config = dict(
    model='class-conditioned image flow-matching model',
    dataset='larger renderings of crowded toy scenes',
    train_examples=90422,
    image_size=32,
    horizontal_flip=False,
    conditioning='class',
    arch='unet',
    objective='flow_matching',
    cond_dim=256,
    targets=['light from'],
    num_classes=4,
    cond_dropout=0.1,
    logit_normal_time=True,
    norm='groupnorm',
    activation='mish',
    weight_standardization=False,
    widths=[48, 96, 192],
    blocks_per_level=2,
    scale_shift_norm=False,
    attention=False,
    upsampling='transposed_conv',
    init='xavier_uniform',
    residual_init='zero_last',
    optimizer='soap',
    beta2=0.95,
    lr=0.0026,
    beta1=0.95,
    shampoo_beta=0.95,
    eps=1e-08,
    precondition_frequency=32,
    max_precond_dim=1024,
    merge_dims=False,
    one_sided=False,
    adamw_lr_other_params=0.0027,
    gradient_noise=0.1,
    steps=12700,
    batch_size=64,
    epochs=9.0,
    lr_schedule='cosine',
    final_lr_fraction=0.05,
    warmup_steps=2540,
    weight_decay=0.3,
    adamw_weight_decay_other_params=0.01,
)
Rows from block 3 of a small class-conditioned image flow-matching model, named by matrix and row number. Rows with one number belong to one channel. Each number is 128 + 24 x the weight over its row's rms, rounded and kept within 0 to 255. All counts start at 0. Numbers have three digits each.
Before each channel's rows are labels from the 100 images, of 14976 (inputs lightly noised), where the channel reaches its highest value: "top examples" is what is common among them. Only what is clearly more common there than usual is listed. The data: larger renderings of crowded toy scenes.
# convs0: first 3x3 conv (model.enc.1.1.convs.0.weight, 96x96x3x3, each kernel summed), inputs 0-95
# convs1: second 3x3 conv (model.enc.1.1.convs.1.weight, 96x96x3x3, transposed, each kernel summed), outputs 0-95

top examples: count: six
convs0.71:115077118115138100105124107126100153130132143118119149170135147139125082101120110098131107113132099126171138090124117153156098127125145148126125121158133164139136132119104155086129194162129106110118130135151113118114139154119116155115166144138136135137053132068123145144126122115149133051
convs1.71:140123127082069129146124115194066181121122114146103114115086143149087172111122104126140100156145125140139155143124118150142113128135114124142124142113061150125149144128129118146094122122162121154159090166128145123131125075112114132138134108147124124145159114121129113145145065127136121149

top examples: light from the left
convs0.6:150143137139091156196143118088148085120130172138153108131144126136116105095161103107136142129089126105168117180180114124115113077113127083141119111158123092169146134112130119162160142104135147135098117139110121141117157133098144111102096152139114088139137136113088120140142107145099125120
convs1.6:145115178135128105132136158106135102123120158105093149146133141134126153137124129122120132117112094151176122078135142160147155206114147133094113110142098113150105092135123139099151118145133101132096112152164087100091153120170167134146119157142096140172134106144141127112163132160151137165

top examples: count: six
convs0.57:153083125153116075126124120135167148131131121114112143127114141121097126115129082106130174165152108120110122133146153128180099166150167127135108156119140140158133145113173142128146142148132104120140121141089100159110131146145121036154114101117127098133125112116104167141143161112169130159
convs1.57:135140115122143144107089139152145145112140085136137117144128129104101135116133187116148103156149122146100108120149120168136127111133119130146123192115111120097135095128035101141124139117132143159142138133097105118145180122136129102132170160092122099140113098156077084136128118123107147154

top examples: light from behind the camera
convs0.78:152102114135147091149148117115128111119108147169095159180112109131114154138126143173133103148111118127129097136114120131124109109142094128140109090128111107121114093185101080131143130153076146149142150111103075115134151135152137140162126113151131111105088096150171155153127092164157134163
convs1.78:100161138117127121145094138127116141113135129069113115110120136136116145099143137153135124119132149163124107131107119095098109125132124120120097179135201125131138152101148114168114142148124142136120122154129111127121110156154151152123151121090131152166162064053144150095129182099125155139

top examples: light from behind the camera
convs0.8:033117151100157095135103145138180155108110165104092174151125131112113108119116127118126140144139120140122106121123140163128120158118143085114078131096100166120133077133112121107146131115104133129128136111095143111141168144127126118117154145157095154173110124112110143163114125168116135115
convs1.8:020117115130114150113120123139122146121149127150111059123130129137147142120128129157130152128133148114112133122136134107028150175189130112127109142153140134148163133131126128145129142133141096094126133138143127107114122127149141127080105094126145113116120110098128127094144122129134108137

top examples: light from the left
convs0.2:120110122123127116102121116128133151135145120102132088141091078144143099131124114140143119091130141110067128137088121158135114143165116102148154125171095115124106140115113132098118130128140118132141159104081099142086093136098174098136164147135126153134135133110164103128141089098210097104
convs1.2:135163119109159111160084147129112154092129112172182143121175132144134160132127155144132096151156128127151169136150121147131169109127100137172116121141111111115129187138109165140129153137097140142137127167139099115188119153118148180159144132127121107135143143149156153092141159120134147099

top examples: count: six
convs0.85:128122133132143126160067118107119141150119148116142099134113153121121135099110121105167091084100136156147130119159117151139134109126095113111118128112125112177090086078127100103088166139140099116118086129163145165145107145153168154098153144104149130126119101108111166151157175108142148144
convs1.85:127117106121090137166112167112148136112168151121168120152146137082122120121113138127097134099104138140096131147106103124126107096129146115111162138120181100133104119140160176156139102071122142117136126165155113160125126086103079141125148136168100079158109156168138108120122141143143096118

top examples: light from the left
convs0.82:087132143098097108145130077167141179107122092121086087134127111130120113159102136154083158132129077128124118120126122134168158187114161147118120108108111163130168158154125113098127143132127135121132128138157126150125145138104083122113117122086094137148128129111143085080128147142099131158
convs1.82:027130144134143148155128149143143108143158128237115163137166135091100105125133109120125110115138125145117136145133117119077118117091104168138135121115138126108127154115129119105129125131144105092105114115123115121151130135130136144092134130189116136127136109136129139139152094131101130145

top examples: light from behind the camera; umbrella
convs0.0:157152092144136127124098158120105099108114098101116096136153101106131129154140157143157124121107044169106145149124125142139132110117140106130149147117112162052098126122142145142126155163151197138112149136094148109142111106142105136124111120151093133134147122132142122135142145173150099155
convs1.0:070110158102137141116120095148159126127120138115103073135118108124128106154135107112134117103129111102110112148132082111101101170135104126100127130128096144165124144125092121124124085091086167077124102093075149134116148092164145103112111135127105153116111178137124092145103123110130102147

top examples: count: six
convs0.70:135102121123146105100111134091085084122116109151086102128111142156153121148136123117120104106121092130126126105115104123115095144119077113121145141097186125154143112145149101116135131189152141096165118144136133123121137119121160197135112133104157116136064123124104147123110082109094122096
convs1.70:109107103093127079093148105130110119163102098138137108137086131121103087119112127106141105140140147137128139156155081125171121112115150091137125139139139130127110141111136154208118109103144133139134162112103150106117126121111135135128199140150119097115102129140142066172129119140100145165